Rows from block 5 of a small image embedding model, named by matrix and row number. Rows with one number within an expert belong to one neuron, the router's apart. Each number is 128 + 24 x the weight over its row's rms, rounded and kept within 0 to 255. All counts start at 0.
After each expert's rows are labels from the 100 images, of 14848, where the router gives the expert most weight on average: "strongest on" is what is common among them. Only what is clearly more common there than usual is listed. The data: simulated fluorescence microscopy of cells.
# router: router (model.blocks.5.mlp.router.weight, 16x384, trained with AdamW), inputs 256-383
# up: expert up (model.blocks.5.mlp.up, 16x96x384), inputs 256-383
# down: expert down (model.blocks.5.mlp.down, 16x384x96, transposed), outputs 256-383

# expert 2
router.2 [140 137 118 128 137  83  94 148 151 153  92 135 126 165 120 159 125 120 167 126 137 129  84 118 135 110 118  89 183  89 149  94 109 106 163 155 144 109 139 135 104  95 139 128 120 132 128  87 153 102 148 127 148 115 188 141 135 158 138 122 187 147  65 137  80 105 141 163 107 150 137 135 115 124 154  82  84  97  91 134  68 150  94 104 130 106 162 157 149 118 130 107 107 131 156 168 107 106 166 101 143 176 133  98 107 103 168 115  91 136  87  97 143 149 152  81 170 154 175 119 126 171 128 146 118 171 152 135]
up.0 [136 131 104 165 105 151 123 123 111 152 115 137 103 144 101 126 155 141 191 103 136 157 140 114 169 128 151 120 132 114 117  76 126 102 157 147 151 147 138 129 113 167 132 162 147 160 121 164 166  89 159 134 138 150 135 128 101  74 126 124 145 132 119  96  70  96 117 111 102 131 135 126 114 127 121 140 141 127 103 146 135 137 126  86 103 121 156 117 121 111  88 106 124 139 159 136 117 134 148 107 112 171 132 166 135 114  92 141 128 135 124 133 121 148 132 148 114 105  99 128 142 157 142 148 144 180 144 105]
down.0 [125 121 162 152 123 101  73 126 148 139 127 117  98 117 161 112 122 164 160 128 145 132 129 121 116 146 114 146 129 123 113 113 106  95 162 150  94 104 160 103 127 132 109 124 139 112 141 109 106 167 141 139 138 143 122 125 141 109 146 140 135 121 157 114 133 118 195 125  90 170 119 137  67  96 161  80 102 116 138  52  96 121  88 159 136 108 114 116  73  93  76 125 120 110 114 113 109 151 166 168 130  77 126  93 112 154 169  69  98 125 109 117 138 129  95 166 164 143 118 115 121 113 167 169 133 147 127 128]
up.1 [ 99 145 145 112 138 120 138 151 162 117 195 131 153 138 112 156 147 154 164 194 123  90 169  76 106 170 150 116 142 144 159 132 125 159 149 146  95 125 128 109 122  98 132 120 134 121 141 118 123 144  71 127  84 164 129 127 149 119 110 141 140 121 160 100 126 108 108 133 149 116  98 124 121 121 130  92 161 117 166 126 142 120 126 151  93 121 104  98 139 130  96 141 139 122 148 184 124 113 118  90 178  99 126 148  79 129 135 167 124 120 142 106 148 126 105 151 147 118 127 117 115 143 135 146  70 125 116 154]
down.1 [152 107 132 110 155 137 100 116 110 149 153 126 120 149 161 109  97 102  83 128 129 157 165 134 136 110  94 101 150 153  96 127 150 130  82 225 121 129 142 106 149 117 132 147 127 113 135 109 141 135 132 107 146 158 107  89 143 130 101  65 140 129 117 110 113 160 110 111 110 133 111 157 120 136 108 154  99 160 100 114 127 123 183 188 153 154 141 139 142 131 149  94 127 143 143 119 107 163 137 123 122 132 125 120  73 110 127 149 173 139 134 114 121 133 129 128 112  74 181 120 137  92  86 100 125 140 114 141]
strongest on: cyan stain; crowded; cells: ten or more; membrane rim

# expert 1
router.1 [134 148 157 137 150 137 154 149 108  94 117 156  96 110 154 103 148  98 162 132 135 133 109 132 112 128 134 108 147  98 132 141 131 173 149 115  82 120  75 126 125 112 130 131  76 137 126 137 167 132 156  92  74 124 124 100 117  97 168 154 168 126 118 105 132 163 133 143 127 112 162 179  90  94  96 117  80  89 115 163 120 163 150 141 128  97 136  98  94 151 135 128 151 134 132 128 116 188  90 139 120 124 104 131 122 149 122 134 116 148 126 158  97 125 111  88 131 109 142 131  87 109 153 152 132 153 103 132]
up.0 [133 139 136 129 117 109 115  80 107 143 103 138 105 110 100 152  84 138 170 129 141 104 146 112 115 120 133 122 132 131 162 126 120 111 103 153 159 132 188 123  86 117 161  98 109 130 103 124 177 107  98 126  94 131 129 124 131  83 116 188 163 112 165 127 149 150 104 140 111 133 143 147 161 132 110 121 164 184 167 120 101 134 110 134 138 143 153 156 135 148 104 139 117 187 123 109 109 162 109 136 116 109 141 138 148 163 111 113 156 118  78 157 132 139 137 126 112 120 107 135  89 139 117  90 109 115 101 149]
down.0 [116 132 122 134 147 101 150 136 122 204 117 128 130 134  82  98 128 116 126  87 123 125 117 118  96 137 145 130 141 142 122 142 172 144 130 127 152 155 113 127 116 146  97 160  82 161 127 140 125 140 134 153 138 149 123 150 123 126 119 141 119 103 122 140 116 115 124 121 111 137 110 100  97 124 152 123 105 165  89 106 151 156 147 138  95 113 109 160 114 142 136  99 138 128 139  98 154 120 173 147 127 124 142 126 115 119 169 141  95 125  95 116 139 146  96 156 144 104  90 134 130 120 140 144  85 119 117  81]
up.1 [172 116 133 120 165 134 106 143 137  90 161 116 115 158 151 143 109 119 160 100 142 152 157 156 117 117 100 146 113 115  98 106 131 160 155 123 110  78 133 107  86 134 155  54  90 138 130 138 126 142 129  88 117 110 136 104  93 101  97 147 103 141 119 116 134 143 110 128 102 127 117 106 122  89  94 146 127 118 140 143 131 178 120 119 134 116  75 130 169  82 150 152 119 155 133  93 161 103 132 115 119 121 126 131 152 169 141 143 104 148 142 120 125 150 158 138 145 133 124 149  96 134 144 164 104 148 124 142]
down.1 [140  80 109 159 141 127 127 156  72 154 114  71 198 111  71 171 108  93 131 181 147 121 135 139 146 147 150  98 155 108 118 104 140 129 112 128 138 123 128 111  94 135 111 131 149 101 145 125 141 121 111 159 128 145 147  85 176 112 154  94  86  86 112 140 174 122 133 151  91 142 119 168 114 150 124 133  92 127 149 135 138 126 138 160 100 165 145 141 106 145 107 127 111 146 119  98 120 150 143 110 125 121 118 108 107 127 105 165  86 151 162 112 137 115 159 129 108 135 101 128 168 131 101 116 138 131  69 119]
strongest on: yellow stain; long thin cells; fragmented nuclei

# expert 15
router.15 [123 104 115 146  89 183 147 148 148  97 150 130 114 113 119 123 167 111 132 117 101 172 179  81 164 105 144 167 150 104 149 127 155 104 140 126 124 111 172 119 166 114 114 149 132 141 168 152 118 182 127 134 109 112 135 129  98 120 154  95 133 137 122 146 132 124 169  61 152 110 129 117  79  84 102 138 120 167  99 112 121 145 111  85 120 107 105 125 111 115 141 135 132 125 165  97 120  92  72 146 158 104 154 103 149 103 130 132 135 152 137 127 141 131 129 146 165 143 108  98 163 100 152 127 173 109  92 132]
up.0 [130 105 116 146 130 135 111 119 155 142 122 101 103 135 121 113 157 160 138 156 142 100 156 143 127 151 168  63 153 101  93 128 116 122 175 135 143 137 117 128 117 138  96 177 107 142 151 139 119 122 119 196 139 172 122 155 106 145 132  93 102 171 156 126 108 130 100 126  98 166  94 131 139 135 128 132  85 103 158 125 161 157 137 132 114 164 153 109 163 128 145 135 115 140 132 107 126 108 127 154 121 117 117 128 122  72 102 148 128 124  96 103 146 131 182 196 132  80 164 147  82 126 121  88 136 153 129 106]
down.0 [115 129 124 111 180 112 157 136 109 159 120 115 127  98  91 140  89 149 119 136 143  85 103  87 134 151 132 110 131 143 150 102 125 106 166 152  88 153 119 112 162 156  92 112 151 182 147 112 102 105 153  89  93  82 140 124 118 129 131 137 134 154 148 133  75  95  99 109 169 167 155 113 151 109 161  87  80 142 140 120  86  80 132 108 117  69 119 120 140 123 151 115 128  85 121 111 100 114 133 116 103 104  99 118 131 131  99 156 125 117 116 147 124  90 138 172  99 131 176 124  98 147 140 143 117 130 149 114]
up.1 [ 71 141 125 118 136 153 124 150 108 136 146 122 129 160 106 101 159 137 181 108 103 116 107 117  89 146 109 148 150 149 177 178  91 174 122  91 123  96 123 117 102 100 156 151 156 147 141 134 134 138 170 108 137 126 145 134 140 150 136  85 114 129 174 154 115 113 109 119  97 168  62 125 110 144 114 137 102 153 154 125 123  94 172  94 128 133 140 131 146 129 119  92 114 113 113  84 160 102 110  85 130 118 105 120 102 144 107 126 122 107 110 131 120 149 135 108 169 138  95 122 148 178  84 121 164 130 121 170]
down.1 [101 104 124 134 107 109 144 109 142  90 125 152 158 134 139 134 114 146 112 134  85 126 130 136  97 130 156 107 106 129 138 145 121  83 127 119 156 132  91 121 136 149 127 121 122 144 139 106 135 105 176 158 148 158 138 114  99  91 153 124 147 175  98 132 136  95 156 100 160 132 178  72 118 105 142 102 146 156 115 127 120 164  90 112 121 167 153 147 110 145 119 146  73 144 144 123 156 144 114 137 119 130 119 124 128 140 112  97 137  98 125 143 121 101 136  70 151 137 120 180 105 162 133 112 151 132 129 121]
strongest on: dim; red stain; fragmented nuclei; look: long thin cells

# expert 11
router.11 [188 109 183 178 150 143 151 151 139 156 117 135 115  92  91 132  85 146 134 130 119 167 132  73 108  84 115 172 116 137 151  72 149 114  98 121  99 124 140 128 147 146 172 127 139 121  94 142 136 116 130 122 148  94 146 112 150 134 129  93 141 142 145 128 120 128 152 125 123 126 100 118 136 132 142 175  64 133 138 141 160 165 154 145 159 164 129 127 125 122 133 111 128 101 122 137 142 118 111 124 130 138 183 131 124 106 114 146 112  76 131 120  96 166 110 123 158 174 112 136 151 115 173 134 163 129 134 177]
up.0 [ 86 118 111 111 128 102 105 138 157 118 113 140 116 148 131 157 104 114 153 115 122 137 145 144 118 142 127  96 124 134 120 147 138  89 138 162 133  84 163 147 166 154 137 151  91 150 120 170 166 113 106 113 105 103 122 148 180 150 111 190 137 125  97  92 121 103 132 144 140  97  96 107  83  94 130 123 146 129 101 129 155 129 154 139  91 132 135 119 136 138 104 156  83 123 178 163 146 124 119 138 116 183 140  79 142 135 145 150  91 132 116 138 125 116 152 163 143 142 155 107 138 109 116 161 159 182 145 146]
down.0 [165  93 107 136 109 167 104 118 132 146 135 141 120 144 136 138 145 123 124 115 139 108 114 114 133 161 179 120 150 108 140 104 150 102 155 161 109 124 119 121 125 127 141 122 116 164 160 122 115 105 121 131 136 146 141 162  92 124 115 125 142 172 172 151 135 160 120 130 122 121 138 114  80 143 125 147 116  76  98 125 100 128 171 165 118 161 137 120 143 117  96 122 115 118 139 115 133 196 161 165 120  90 115 125 166 127 159 100  97  91 150 122 146 135  83 119 116  79 179  89 184 137 128 162 139 171 133 111]
up.1 [127 114 138 130 125 141 114 119 102 125  87 144 126 109 114 158  96 103  87 146 132 109 118 106 135 106 120 143  98 140 136 157 121 123 103 156 117 133  81 103 117 115  79 137 102 163 109  86 121 133 108 118 121 113 125 163 117 123 116 120 111 136 112  91 120 104 123  88 134 134 106 109 146 138 147 102 158  94  93 140  92 113 156 113 132 149 107 144 130 119 103 128 129 145 102 122 142 151 146 159 119 135 110 154 121 125 122 140 128 135 129 147  90 130 112 137 145 110 117  99 141 135 128 135 121 102 110 170]
down.1 [112 113 139 123  87  72 174 154 121 105 147 158 150 131 129 107 129 131 164 106  82 116 131  96 165 126 161 146 150 110 142 137 123 128 161 124 122 142 143 146  84 113 129 146 129 119 131  97 130 142 114 202 156 131 144  92 155 149 146 113  93 155 106 167 142 145  86 140  87 109 152 115  88 118 120 105 122  90 116 123 178 111 142 121  67 120 161 165 121  93  92 105 110 152 139 111 119  91 151 162 116 110 109 166 125 109  95  96 123 134 151 124 130 120 138 120 143 120 137 159 131  94 118 102 131 140 128 137]
strongest on: crowded; cells: ten or more; magenta stain

# expert 12
router.12 [156 105 158 130 118 140 111 141 165 129  97  98 139 131 139 141 112 139 114 111  97 114 177 102 101 122 138 156 118 120 140 117 152 129 103 118 116  91 104  91 142  87 104  92 124  96 133 146 135 127 115 148  96 122 139 139 171 149 141 141 106 120 173 107 128 151 127 148  88 141  99 111 129 136 166 153 136  72 140 133 125  97 178 132 144 143 130 139 111 138 155  93 150 147 169 118  95  95 116 118 109 145 129 135 114  95 152 157 128 129 190 131 124 128 130 141 111 117 128 130 135  97 113 107 158 103  94 168]
up.0 [149 118 205 143 131 123  95 140  90  97 157 180  99 120 181 133 114  99  83 134 186 125  92 120 138 144 122 133  98 137 153 122 143 120 154 113 107 154 145 156 118 110 134 118  90 119 107  82 168 125 153 103  97 147 110 103 120 121 135  97 165 119 108 130 140 161 116 133 141 176 120 141 101 123 126 102 121 137 114 170 155 132 127 149 131 143 154 142 161 142  98 135 127 122 113 132 114 190 111 137 118 164 129 137 132 109 134 145 137 114 132 147 141 130 144 154  97 145 115  91 129 140  95 151 149 164 147 102]
down.0 [121 169 144 104 118 135 133 131  87 100 148 138 121 118 153 120 120  93 100 131 105 131 113 132 155 118 148 135  82 150 133 122 130 101 128  89  88 153 128 140  68 102 160 120 111 136 117 126 167 110 161 117 128 112 124 124 139 102 127 177 143 166 135 182 105 106 150 120  80  90 130 101 125 118 141 137  80 132 145 142 146 119 141 131 133  83 131 186  86 128 129 150 139 121 143 115 135 116 153 138 120 121 162  77  89 156 104 140 149 116 144  95 120 131 140 128  78 120 123 164 157 111 148 160 109 138 145 124]
up.1 [ 89 126 119 133 113 181  86 128  99 137 133 107 157 149 113 140 147 124 168  95 122  94 117 136 131 155 126  88 120 115 122 154 119 112 102 125 100 165 127 125  95 167 138 166 162 170  81 131 121 140 143 164 113  60 111 160 136 134  98 101  95 178 110 144 101 135 116 113 110 168 178 115 135 140 125  98 127 138 136 151 123 138 133 121 109 127 171 128 145 104 123 188 137  99 120 136 144 113 107 148 125 147 146 124 149 114 125 127 148 186 144 121 139 124 148 163 153 114 130 134 141 163 103 121 114 150 179 104]
down.1 [167  67 104 106  91 154  72 130 153 135 102 132 127 124 143 143 116 118 106 175 158 113 127 109 182 150 155 157 132 121 125 115 121 151 136 112 162 181 140 112 150 161 132 129 125 139  63 115 102 137  98 163 123 142 134 141 125 128 124  99  92 119  79 125 110 113 159 158 150 147 102 137 101 135 165 115 100 124 118 118 110 153 118 139 121 131 130  87 122 119 120 127 110  99 133 152 115  97 123 155 136 124 105 147 148 189 139 109 104 130 110 146 126 119 107 103 165 128 123 130 104 147 139 158 105 161 209 130]
strongest on: crowded; cells: ten or more; yellow stain

# expert 10
router.10 [111 158 122  90 132  89 145 116 118 106 141 134 128 144 130 115  93 149 135 119 140 117 103 148 143 103 104  78 120 115 106 126 124 105 145 108 153 139  88 141 150 116 116 123  91 140 117 123 114 111 125 166 137 161  79 173 120 128 131 106 155 128 173 146 145 123 122 130 148 101 143 153 145 150 135 135 138 134 152  99  94 163  93 163  82  78 148 159 130 129 155 144 151 107  82 106 172 129 100  99 101 133  55 156 162  98 115 116 158 125  80 113 156 144  93 141  95  93  75 114 154 111 130 100 102 127 156 163]
up.0 [137  98 143 146 110 120 138  97 182 117 128 158 176 108 140 161 141 116 154 155  89 173 102 134 128 132 147 117  93 111 150 131 126 101 115 120 125 102 126  95 119 138 134 124 146 112 131 134 137 184 127 123 106 121 118 142 134 125 152 124  86  88 119 153 158 133 100 118 158 161 110 136 105  86  66 153 140  97  95 140 108 112 130 143 167 142 147 127 134  84 102 136 113 173 132 148 132  86 168 125 136  99 137 134 118 110 124  94 123 106  93 105 120 136 136  89 128 116 136 115 152 133 141 130 130 158 112 104]
down.0 [109 134 104 203 162 135 141 103  92  86 144 146 120 135 138 105  93 151 126 110 111 115 100 147 135 152 136 107 138 100 140  85 142 149 165 101 137 107 140  90 148  89  98 113  97 130 128 149 152 139 103 104  98 191 114 110 101 150  97 150 150 133  95 113  94 141 119 135 123 116 123  87 133 127 129 149 117 134 149 142  65 157 148 154 144 134  88 102  43 168 135 147 131 141 112 110 153  95 155 114 168 152 144 188 156 132 113 132 125 119  68 119 113 114 157 131  60 129 127 106  75 174  62 122 134  70 109 106]
up.1 [130 137 128 125 142 177 125 142 126 166 157 134 130 157 153  70 146 138  71 164 123 110 128 122 145 149 132 162 118  99  98 131 164 145 135 129 175 164 150  97 163 138 110 144 127 111 105 121 137 128  95 146 116 160  87 128 110  84  94 128 102 102 100 103  98 131 141 137 131 129 157 132 132 138 130 161 132  53 126 129 134 115 154 158 148 126 114 111 118 105 106 116 119 183 102 152  80 132 129 135 114 140 107 115 146 137 126 155 139 152 114 158 123 129 163  91 133 132 115 138 130 153 148 124 127 130 144  92]
down.1 [116 119 103  93 147 117 109  92 102 134 102 106 135 121 140 183 155 140 114  89  99 111 113 138 150 118 126 158 102 138 114 141 148 104 151 173 121 125  91 136 138 145 150 144 116 148 121 109 101 125 127 149 149 149 120  62 119 123 102 119 173 103 134 128 124 153 142 139  95 120 100 107 102  96 110 163 141 165  90 138 133 161 140 181 133 141 110 130 157 134 135 133 114  82 124 113 165 115 105 156 114 138 167 134 164 125 151 120  99 151 113 142  96 162  98 153 122 162 114 151 147 104 120 106 109  97 161 113]
strongest on: dim; ring around the nucleus; few cells; cells: one or two

# expert 8
router.8 [ 96 125  94 119 157 152 130 165  83 165 117 139 129 114 123 113 117 121 105 109 139 108 146 141 114 140 147 106 132 148  89 101 116 129 163 107 118 142 143 110 169 122  99 199 154 153 155 146 141 122 101 145 143 123  59 152  98 117 142 113 131 167  91 105 131 160 116  90 106 115 112 116 129 149 129 109 121 121 151 156 118  95 180  97 123 122 127 117 160 133  68 110  97 126 137 151 124 125  99 116 143 135 157 180 126 133 146 116 130 103 102 103 111 174 130 156 168  70 126 122 133 114 110 101 143 155 128 110]
up.0 [ 99 133 156 127 114 156 115 131 172  95 140 129 147  92  99 120 131  99 122 114 130 138  82 108 172 165 141 115 112 118 113  74 146 170 115  92 130  95 111 143 137 145  99 140 147 134 124 162 134 149 126 124  90 127  76 122 124 152 118 136  85 115 127 146 126 132 122 121 139  96 136  84 112 160 133  78 117 155  98 164 138 125 149 165 167 105 152  89 100 138 116 153 100 193 136 132 133  79  82 124 109 139 119 152 115 150  63  99 126 123 128 115 114 115 114 102 106 108 160 149 166 109 157 130 164 163 127 122]
down.0 [170 121 151 149 113 118 117 101 150 127 122 142  79  89 142 118 158 161 159 154 127 124 161 117 120  77 104 156 145 139 151 137 113 165 156 103 106 168 149 174 153 130 145 131 124 121 137 155 124 127 189 128 149  92 156 108 138 162 100 107 138 108 172 132 127 110 112 120 114 130 105 118 127 152 140 165 121 136 123 106 137 145 128 134 133 151 107 116 169 165 124 145 123 153 152 160 154  99 154 113 144 137  77 156 168 102 145 135 132 148 109 179 133 136 108 112  85 114  95 105 181  87 106 126  91 113  99 115]
up.1 [140 143 126 128  86 132 123 162 124 125 144  99 114  90 132 105 125 133 106 124 139 137 119  86 121 110 131 101 128 116 128 155 134 128 128 125 126 165 110 125 111 126 118 142 153 140 154  81 132 129 130 109 140 100 100 121  97 109 173 120 116 157 129  99 127 128 143 120 144 147 133 145 162  99  82 151 151 155 155 109 134 138 152 106 142 150 153 136 123 165 155 129 105 118 128 122 103 102  91 111 105 116 124 138 141 119 164 135 117 121  77 103 159 150 131 126 137 170 122  94 135  74  82 158 128 153 104 123]
down.1 [128 132  81 163 117 121 139 109 118  85 109  95 125 137 132 161 129 144 175 143 146 138  95 124  96 137 122 112 111 151 153 113 165 136 144 125  78  88  53 151 130 132 199 127 174 109 113 116  79  90 153 142 108 139 120 120 127 134 117 140  94 115 100 165 140 186 161 146 206 109 145 137 147 160 155 107  95 121  97 104 110 149 145 122 100 104 137  98  92 104 118  84 148 138 113 112  86 117 107 162 118 133 177  74  97 166 136 102 127 141 150 132 129 111 145 131 152 116 113 108 153 152 140 121 132 116 107 126]
strongest on: dim; membrane rim; few cells; cells: one or two

# expert 4
router.4 [153 128 143 104 150 162 143  61 125 173 130 130 133 132 119  98 164  68 114 120 113 139 181 143 178 122 150 149 109 163 118 145 158 154 149 139 114 126 166 140 135 120 163 147 107 142 165 143 132 145 102  84  80 143 108 157 152 111 159 106 121  61 112 127 153 119 129 120 133 176 139  89 126 178 104  82 171 121  95 163 142  82 116 120 149  96 138 173 119 138 113 138 137 143 123 157 130 112  83 125 107 134 148 100 126 123 125 207 151 144 119 129  86 125 124 145 145 153 121 149 111 111 131 160 114 140 127 136]
up.0 [143  72 142 153 146 120 110 142 108  96  79 122 145  95 100 140 175 156  94  86 158 160 101 133 166 122 137  93  98 109 139 140 150 134  82  86  69 179 141  80 136 139 142 149 148 149 145 124 144 134 135 121  76 201 102 125 132 137 134 141 157 135 148 116 142 100 145 117 139 135 163 126 120 140 151 109 156 149 102 133  86 100 113 114  95 102  99  91  97 123 110 135 171 117 167 112 146 154 141 145 125 160 112 164 135 158 103 136 113 114  91 125  90 135 135 170 123 113 158 121 140  83 108 119 108 135 148 130]
down.0 [123 163 136 106 140 142 128 146 127 158 149 110 119 105 154  91 134 153 123 163 124 145 157 124 153 156 107 136 115 115 131  82  88 145 133  80 124 110 148 112  90 114 151 106  89 147 138 136 149 152 140 170 110 130 112  93  87 141 117  58 129 135 161 117 125  84 165 141 127 123 155 136  90 139  59 109 133 131 131 159 132 126 108 169 125 112  95 106 129 103  96 140 109 186 143 103  87 120 122 107 128 127 148 128  88 109 113 126 132 131 142 141 151 133 142 147 149 117 114  98 113 151 134 130 147 121 134 147]
up.1 [172 146  95 112 115 100 116 134 131 112 133 141 179 104 135 128 128 147 171 133  91 143 121  99 140 137  93  97 127 141 146  72 134 135  60 137 115 138 136 131 172 157 121 137 148 112 106 129 110 140 123 137 128 121 137  88 154 100 121 103 113  67 139 134 146 148 133  96 127 133 124 117 130 146 142 135 140  96 112 146 129  92 110  75 174  95 128 116 118 164 134 190 125 122 135 190 131 131 112 144 125 127 110 137 173 115 113  91 107 133 141 152 163 137 139 162 139 127 131 109  95  93 120 144 135 124 146 112]
down.1 [151  97 141 102 146 149 142 154 200 125 105 131 163 119 156 126 115 147 120 150 108 116 159 145 139 130 136 168 123  81 112 140  84  86 121 172  72 146 146 152 139 116 175  79 106  98 123 137 124 114 170 113 169 112 128 109  97 108 170 125 157 148 102 109 133 123 148 117 151 128 143 136  75 155 121 130 140  99 121  99 145 100 142 118 125 154 116 158 127 142 101  78 134 161  78 137 122 117 122 104 136 103 164  96 190 133 151 120  54 136 147 132 115 191 116 128 143 177 177 143 118 145 154 156 108 144 128 104]
strongest on: few cells; cells: one or two; green stain; long thin cells